{"encoder_depths": [4, 4, 4, 4], "encoder_stem": "deep", "encoder_avg_pool_shortcut": false, "loss": "mse", "latent_channels": 16, "decoder_blocks_per_level": 2, "decoder_block": "plain", "decoder_attention": false, "decoder_upsampling": "nearest_conv", "kl_weight": 0.1, "optimizer": "muon", "adaptive_grad_clip": 0.05, "max_steps": 6700, "epochs": 2.2, "adamw_weight_decay_other_params": 0.05}
Rows from block 6 of the encoder of a small image VAE, named by matrix and row number. Rows with one number belong to one channel. Each number is 128 + 24 x the weight over its row's rms, rounded and kept within 0 to 255. All counts start at 0.
After each channel's rows are labels from the 100 images, of 14976, where the channel reaches its highest value: "patch colour" is the nearest of a few named colours to the mean colour under the peak; "strongest on" is what is common among them. Only what is clearly more common there than usual is listed. The data: rendered made-up planets.
# convs1: 3x3 conv (encoder.blocks.6.convs.1.weight, 96x96x3x3, standardized in use, each kernel summed), inputs 0-47
# convs2: expand pointwise conv (encoder.blocks.6.convs.2.weight, 384x96x1x1, standardized in use, transposed), outputs 0-47

convs1.38 [155  93 150 189 147 147 113 132 120  96 160 119 120 135 157 108 124 112 120 123 134  69 115 157 152  93 121 140 110 121 106 137 110 137 144 110  90 115 120 165 112 115 134 111 134  95 120 105]
convs2.38 [125 161 130 143 126 158 107 139 122 135 161  92 113 131 128 136 182 145  58 132 138 152 125 117  96 131 120 123 140 154 115 109 125 143 135 138  78 223 145 142 101 168 109 164 131 136 152 122]
patch colour: brown
strongest on: lava world

convs1.26 [ 80 108 124 129 130  99  87 145 105 122 105 103 114 129 110 100 128 116 133 134 108 157 106 130 100 149  91  89 156 143 154 106 103 122 111 150 133 132 149  93 106  92 145 111 158 108  86 130]
convs2.26 [143 122 138 120 133 163  96 124 113 127 140 119 104 140 150 101  31 105 147 139 133 164  92 152 118 124 128 152 144 101 138 118 122 150 136 114 111 169 135 146 130 140 128 146 128 151  83 130]
patch colour: white
strongest on: lava world

convs1.23 [106  93  97  99 126 107 138 121 165 122 113 116 146 151 125  83 136 104 136 107 128  74  65 124 161 136 145 134 140 138 111 154 152 121 124 134 125 133 123 123 133 113 161 133 154 141 136 112]
convs2.23 [127 124 130 103 109 159  86 172 124 123 129 114 164 127  98 177  62 130 100 133 182 141 136  73 130 134  97 154 110 126 150 127 109 138 121 133  95 173 141 140 143  92 119 119 124 126 110  95]
patch colour: brown; grey
strongest on: glowing rim; crescent; ocean world

convs1.58 [165 147 152 195 100 143 134 140 124 101 151 140 133 149 114 134 124 132 159 144 108 124 115 162 110  94 110 123  92 164 121  87 147 140 132 113 106 133 101 152 125  59  91 141 113 119 115  82]
convs2.58 [127 145 127 134  91 130 159 131 146 133 124 136 137 126 125 135 106 139 205 128 126 141  96 116 133 132 111 146 139 116 154 121 159 117 104 168 181 215 130 137 154 122 123 152 123 147 101  73]
patch colour: white
strongest on: cracked ice world

convs1.43 [155  93 129 152 146 128 161 157  92 122 190 117 133  95 127 125 126 109 128 120 198 145 130 119 138 149 102 119 135  95 114 148 131 117 145 120 102 134 114 137 132 171 136 136 141 127 150 118]
convs2.43 [130 122 133 136 117 138 200 141 114 127 127 146 116 128 122 178 181 132  72 147  98 174  96  84 124 128 101 142 113 112 125 170 136 142 191 116 127  88 111 131 103 130  96 142 151  97 121 128]
patch colour: green; grey
strongest on: ocean world

convs1.86 [ 92 123 122 113 114  91 106 113 104 101  80 100 135 123 148 156  96 150 142 119 136 133 144 119 113 135 117 134 131 146 118 137 104 159 128 131 164 150 120 103 107  85 119 107 112  89 107 164]
convs2.86 [120 109 114 123 106 132 117 121 105 125 117 125  88 125 140 109  94 126 132 106 145 114 114 100 171 125  93 146 157 150 127 141 139 139 144 106 127 147 108 115 152 161 131 119 111 152 124 108]
patch colour: white; pink
strongest on: polar caps

convs1.22 [137 136 161 142 116 170 124 163 141 147 131  90 118 134  91 114 108 162 139 109  88 128 107 139 124 132 149 145 143 169 138 146 126 143 133 152 140 137  98 125 131 110 132 107 139 116 114 141]
convs2.22 [135 132 134 164 132 137 137 118 127 144 172  68 133 132  72 138 155 106 116 149 140 136 140 139 121 153 130 147  99 140 162 149  94 125 104 104 130  88 121 112  92 101 118 105 118 118 128 155]
patch colour: white
strongest on: moons: zero; cracked ice world

convs1.36 [107 134 147 173 128 104 147 134 148 126 116  97 157  99 112 127  97 108 161 138 126  88 106 124 137 146 162 121 128 161 110 173 126 124 132 154 157 174 133 126 104 153 130 111 120 121 139 114]
convs2.36 [129 118 127 108 115 114 162 109 156 126 102 164  94 134 177  89 110 123 146 133  97 149 119 118 144 133 177 142 127  85 149 122 125 111 169  87 160 113 121 104 161 120 112 141 150 122 128  66]
patch colour: brown; grey
strongest on: crescent

convs1.68 [145 125 106 144  90 177  78 136 130 118 151 147 134  94 111 146 106 104 128 137 121 111 112 141 129 137 122 152 124 137 138 111  91 127  99 113 170 126  98  93 126 141 165 127 109 151 105 177]
convs2.68 [115 147 119 104 153 155 147  71 109 129 168 163 138 128 148 120 141 144  72 122 101 111 100 121  96 113 141 129 130 143 114 125 120 130 121 135 139 147 130 146 151 129 135 147 136 111 162 129]
patch colour: white; pink
strongest on: polar caps

convs1.27 [123 136  84 106 143 151 145 165 133 120 105 140 158 117 152 102 124 131 135 135 170 121 119 112 156 122 111 177 106 122 128 160 110 177 140 103 121 165 113 115 116 109 175 107 131 131 114 149]
convs2.27 [138 109 122 118 122 111 146 154 156 136 130 141 120 109 124 117 141 151 128 132 162 136 111 159 113 103 143 114  97 116 110  91 153  75  93  99 176 179 139  93 133 125 142 106 135 149  96 120]
patch colour: pink; white
strongest on: polar caps; half lit

convs1.87 [134 197 100 117 122 126  86 120 116 142 112 184 147  86 123 125  94 106 136  99 154 183 121 120 109 134 123 146 122 129 117 138 130 128 124 109  98 149 137 163 118 130 126 119 121 135 127 150]
convs2.87 [119 116 118 145 130 151  92 124  97 134 117 128 134 117 137 133 108 117  92 111 135 104 120 167 137 114 120 143 128 103 131 159  97 130 124  99 119 106  99 127 152  80 147  90 128 162  85  74]
patch colour: brown
strongest on: lava world

convs1.17 [137 132 135  93 121 134 133 189 159 134 101 161 105 152 125 109 144 136 126 166  91 165 128 119 106  90  95 118 109 110 115 119 115 118  97 156 121  99 164 139 122 156 155 150 165 121 102 145]
convs2.17 [125 120 130 168 121 161 144  95 149 115 106  82 100 139  79 161 124 137 105 106 128 119 121 171 152 136 164 108 152 143 132 108 108 125 148 138  77 144 105 144 138 123 129 128 107 118 140 146]
patch colour: brown
strongest on: rings

convs1.50 [ 75 124  79 107 109 131 141 188 112 132 120 122 122 112 114 125 127 116 111 164 131 143 113 104 143 113  84 143 111 164  78 151 104 135 126 114 137 139 141 122 103 125 146  91 117 105 114 112]
convs2.50 [123 113 125 137 134 130 153 133 112 134 158 168 157 117  93 153 128 125 129 140 130 127 100 160 142 113 111 131 145 126 146 110  92 143 131 133 156 155 179 145  78 131  91 139 135 126 138 116]
patch colour: white; grey
strongest on: moons: zero; ocean world

convs1.70 [165 171 129 176 157 160  93  72 154 153 136 108 199 134 122 133 114 135 144 114  87 132 139 135 124 156 127 122 143 124 125 122 115 122  94 117 120 131 112 120  99  95  81 140 137 117 127  89]
convs2.70 [127  90 132 119 104 118 134 137  96 133 161 125 109 138  89 135 130 133 126 137 103 122 113 140 137 120  89 157 131  89 135 143 125 122 124 110 145  95  90  99 124  99 141 116 130 140 146 155]
patch colour: grey
strongest on: polar caps; half lit; desert world

convs1.95 [122 117 143 160 113 115 106 121 134  97 114  88 119 130 136 157 114 129 121 160 124 175 132 183 134 149 104 121 123  99 141 124  86 145 128 124 120 165 114 117  93 160 164 112 117 121 118 169]
convs2.95 [124 154 126 129  99 137 119 119 104 108 128 107 135 101 137 139 105 100 111 144 123 133 159 119 158 133 108 121 126 162 125 198 108 161 166  95  91  94 113 139  84 117 141 122 107 128 123 157]
patch colour: pink; grey
strongest on: polar caps; gibbous

convs1.4 [ 76 135 124 119 152 152 114 108 117 107  93 111 103 120 134 117 136 109 139  90 107 158 138  93  78 155 118 114 168 141 112 137 143 103 122 137  95 127 155 106 119 196 167 113 142 109 158 134]
convs2.4 [138 112 137  96 131 135  91 140 134 130 104 146 115 139 111 130 117 145 114 124 101  65 118 115 123 136 123 116 104 123 127  99 108 121 119 127  85  72 149 123 147 109 161  92 138 165 172 112]
patch colour: brown; grey
strongest on: lava world

convs1.3 [126 118 160 161 112  86 139 108 147 107 113  99 136 151 128  87 106 118 139 122 157 127 110 182 139 102 104 125 152 135 133  87 154 152 160 170 106 134 107 151 118 154  97 186 140 121 121 110]
convs2.3 [121 104 114 171  98 106 181 126 121 135 109 164 135 123  92 118 116 128 128 111 135  91 114 135 116 129 155 123 146  94 152 151 117 170 120 143  90 110 136 110 141 108 163 147 119 137 147 123]
patch colour: grey
strongest on: ocean world

convs1.78 [148 159  95 105 101 131 116 147  96 137 138 162 169  60 118 141  74 125 156 115 152 114 123 117 134 179 155 164 167 127 148 130 135 117 108 126 104 144 107 100 128 158 212 129 114 132 104 159]
convs2.78 [112 175  90 138 117 115 146 158 122  94 111 128 128 104 133 135  99 138 130  72  99 107 156 143  89 100 140 120  99 118 119 131 159 130 105 149 124 102  96 112 142 119 140  82  97 114 139 137]
patch colour: grey
strongest on: polar caps; half lit; cratered rock; kind: cracked ice world

convs1.94 [181 147 113 167 116 113 147 130 126 127 132 138 108 130  89 124 154 162 125 110  92 150 114 142 111 142 109 171  69 110 128 140  90 166  95 116 162 151 121 127 149 106 144 138 157 128 153 143]
convs2.94 [136 152 129 136 112 161 142 129 135 129 149 171 114 126 149 104 142 125 117 132 108  49 155 133 134 121 145 104 141 112 114 136 130 113  90  69 109  92 137 134 122 157 119 138 139 109 100  90]
patch colour: brown
strongest on: ocean world

convs1.89 [117 149 198 168  89 163 117 132 111 139 146 136 112 119 114 130  86 101  93 103  89 124  89 127 108 168 136 105 179 134 147 147 121 126 128 136 113 116 121 113 122 149 114 135  96 139 133 103]
convs2.89 [128 151 124  73  88 178 104 128 154 140 138  97 105 130 102 162  34 119 101 122 138 136 157 102 141 109 135 120 123 123 160 177 109 107 182 124 121 115 101 132 130 132 162 109 143 152 153  82]
patch colour: grey
strongest on: crescent

convs1.69 [108 133 148 126 135 182 126 163 124 144 112 127 121 113 169 108 139 114  72 104  79  98  71  91 137 111  96 119 113 166 138 123 137 141 149 150 125 106  92 113 114 124 128  85 126 151  98 138]
convs2.69 [126 129 130 128 187 138 115 129 111 126 128 146 161 130 129 133 133 138 132 123  95 133 119 130 147 127 113 164 133 116 130  98 134 140 135  71 173 115 124 130 117 138  93 167 126 109 116 182]
patch colour: grey
strongest on: crescent